From a checkpoint of a small image captioner.
Training: soap at rate 0.0012, 3600 steps, batches of 64.
Rows from block 32 of the image encoder of a small image captioner, named by matrix and row number. Each number is 500 + 50 x the weight over its row's rms, rounded and kept within 0 to 999. All counts start at 0. Numbers have three digits each.
After each channel's rows are labels from the 100 images, of 14976, where the channel reaches its highest value: "strongest on" is what is common among them. Only what is clearly more common there than usual is listed. The data: close-ups of made-up surfaces with and without defects.
# conv1: bottleneck pointwise conv (encoder.blocks.35.conv1.weight, 96x288x1x1), inputs 192-287

conv1.44:510565490544505455478498544427550436473533414526479501509499458523464519477445581436609514481454604519549517559533497572508451414445565585505519532416496567498527541452378453520525470499588552553529373391452437446505488509501593483527555493478547533532470542524504540472510450588523468598
strongest on: scratch

conv1.73:471605468503428565474486538420520623613501554461479516490548447480430451543466466497430482585484480566469433440541445489501505550442553412394502548490558447456533543491491450477563593536443462483489495475440465429509437567517520509591544495454459523512410434580406499541559542489520524565
strongest on: smear; leather

conv1.5:462467448533544520424559450483431403474491546502572500486425408503567480518579456591493489533414417415550538493452454520495519522479415453571543479475413494549422540501502623553451509510489423418519490467354567529444583415602463436431527517487447512482388505552509562579520514435490486557
strongest on: scratch

conv1.68:548507529468502526556518476516582488501631544466464521424539511561494530506466493513526423548567440468532524536506386474429469485582492583507519483482515494493372561476505519481458518439504447505506500407447534507511474393459496477575590531509503510507540526442488560548476449506535530522
strongest on: woven cloth; stain

conv1.95:375631420506522454464417585543514458460545581492488521481413566536458482581438533487469472543511581492440542528549448520483523583545461466578434532492470508487565545503511590418515536444540517438515430490430589513525553523470451528482486508373451478435535622433431476479394542481499518518
strongest on: leather; no defect; defect: none

conv1.88:513473535417453549455496433488473408531495588458519561474459395493486508458468448565442457614496523477463464571534491518463461518512516489484483453515404491528438489557487502494462449472557520487477531461433478537456474468520570511468495532499491481457462510441462504402458516409564420601
strongest on: woven cloth

conv1.91:479588466512531512521576529418547457389465465510451463497494533430532528530497505603547569444444420532509461478461502436484559410467620565447464451514585509464506446580506447486446500476541465430494498509493584450450482419607503454493487556530489444447449497510501552438559466499512554481
strongest on: specks

conv1.27:489418447530521602429522486569477537508538497428475604451457456476499547498568546527504534622504515593471498469391526559518474501583452603484497473468514532433480527531512543462447475464502455482558544452460541533471464492467486488532478541473465352487515385534513466492591446467497559462
strongest on: smear; woven cloth

conv1.4:488472504495555486401465553516486487482509437486447534361557563636511472502471406501482479479373481481543480548444465630468537434520539514458517534460473556513488469458586447506560545469456523480423559452502436497461491486410519450558518476490498592448521506511531400425522441542469516540
strongest on: smear; tiles; wire mesh

conv1.40:488506473528517431555506501530575565473589468564459501484545476541564513514463519583655475537459475464615547437422518561537611566532487483563609474492509552501475445507551520491488416455525460569476447550409582521532541470479641479534447439506599431581534580466433614516562533497586414513
strongest on: leather

conv1.34:521371586417581457534542506476495528460488461496458464528450385540550427546587460574509558494436507516475444494569518552483432475489595506549507530451496514428391492452530450531634526437445577505521503421535581506442582493553464498538522538496512469482550502536516518517559538529548532494
strongest on: dent; leather

conv1.57:591437491509589507376439454448483555488566470612542486447503525481511505491473455445506544460485495564453608528426512482515557554478408460590571550476462444482456555533563514548443482436412522514580536538426594510473484565530580449585579589426452508535455567489557549518529596447471515579
strongest on: leather

conv1.87:471570535459473445458486504544563574457515519558452419431511583440389535402568470508441508517521497525456456472529548482567434427542428557476468539548495407490367543502485527543482544430543393528492472567557545574564464438472465469598440488514510436438450507389471445548473485514487480453
strongest on: specks; tiles; stain

conv1.24:468410504526483524451465505478468537484471471468490530513500526470380561556403509515501468606574472466454548532499486497416476490455427499489604435487491479584384460454506334558438520525521517576485544521571466432459477421512581542532395517573516487560587485483509478511445447528510484582
strongest on: woven cloth

conv1.11:565510486510550514443621448510459520400572472513531517475475501576507588443561501505549561489453561489510549536450485501409480546487543497585485548517411478525469525435556446540527521468454559462518468461385499404497567423495514486471440526494482477486561519395537485453528430532536516518
strongest on: smear; leather

conv1.43:521412454458498447588534506502435482450503510539438496550470512540461465507513482501573503484441488558493462420335460523609480591446468466525432585536554475431451448460522454493484537523514443507520479431457481492562459493564480497541489497485495470548411501539481447525476505543486507523
strongest on: specks; stain; tiles

conv1.1:444538433477618489526505612457464467525588435503493507456436610594488577464452539455529485593520450532516467480399495433468468550510517452529559498546503522520489444542504515557542542498470431584523514445381524579424533452487485552547462510467544459489432411479435589565496406431445468499
strongest on: smear

conv1.13:588468484494547457483570417545556433495572515482488412520518574535505581543556472469466483505455477510489485609468496555446516488388443419576523453506549466507496466543504498440397463522514568534495472477435435455519515513501435484478409456563451556509563537495569576458510430414531472429
strongest on: dent

conv1.71:441428555467519527415595477464530512545539541534551548410441445547496465595482529490684435572495476554478521464443561526490555460453369448442501562496562526524545401536509597565466537552491531497508517488533444515521466489586608585482454430479461456551436517487507488477465558517508498505
strongest on: leather; no defect; defect: none

conv1.63:433512458551552501518517427464498543467583479557417438457498493456442461463515363506560465455576556507428508519463475432559465480523524474561497478499480459477441543496563466474535496539526433446513606471475425445475492637550569496539533551507472470426476561446487442494483481462418578504
strongest on: smear; wire mesh; tiles

conv1.7:480382470478521438484390455534611561527508453517462480409518639455450384497472489483510529460429424506510432451571516515500461547414553518571590535419530574538568429509448469443500455427428482526556581477551527486435535447469481444522509453428554533509515567412476501491543469478495465464
strongest on: scratch; woven cloth

conv1.76:474485550419519568601470449587510529430481539506478556478482601530508465466500566502440540557494503546453488488467535502470555510565459535513476513547503487469517529469413410554505623487338511549509521543580479488417414551431475476469474521551550461513528553336475508456423487550501458539
strongest on: crack; tiles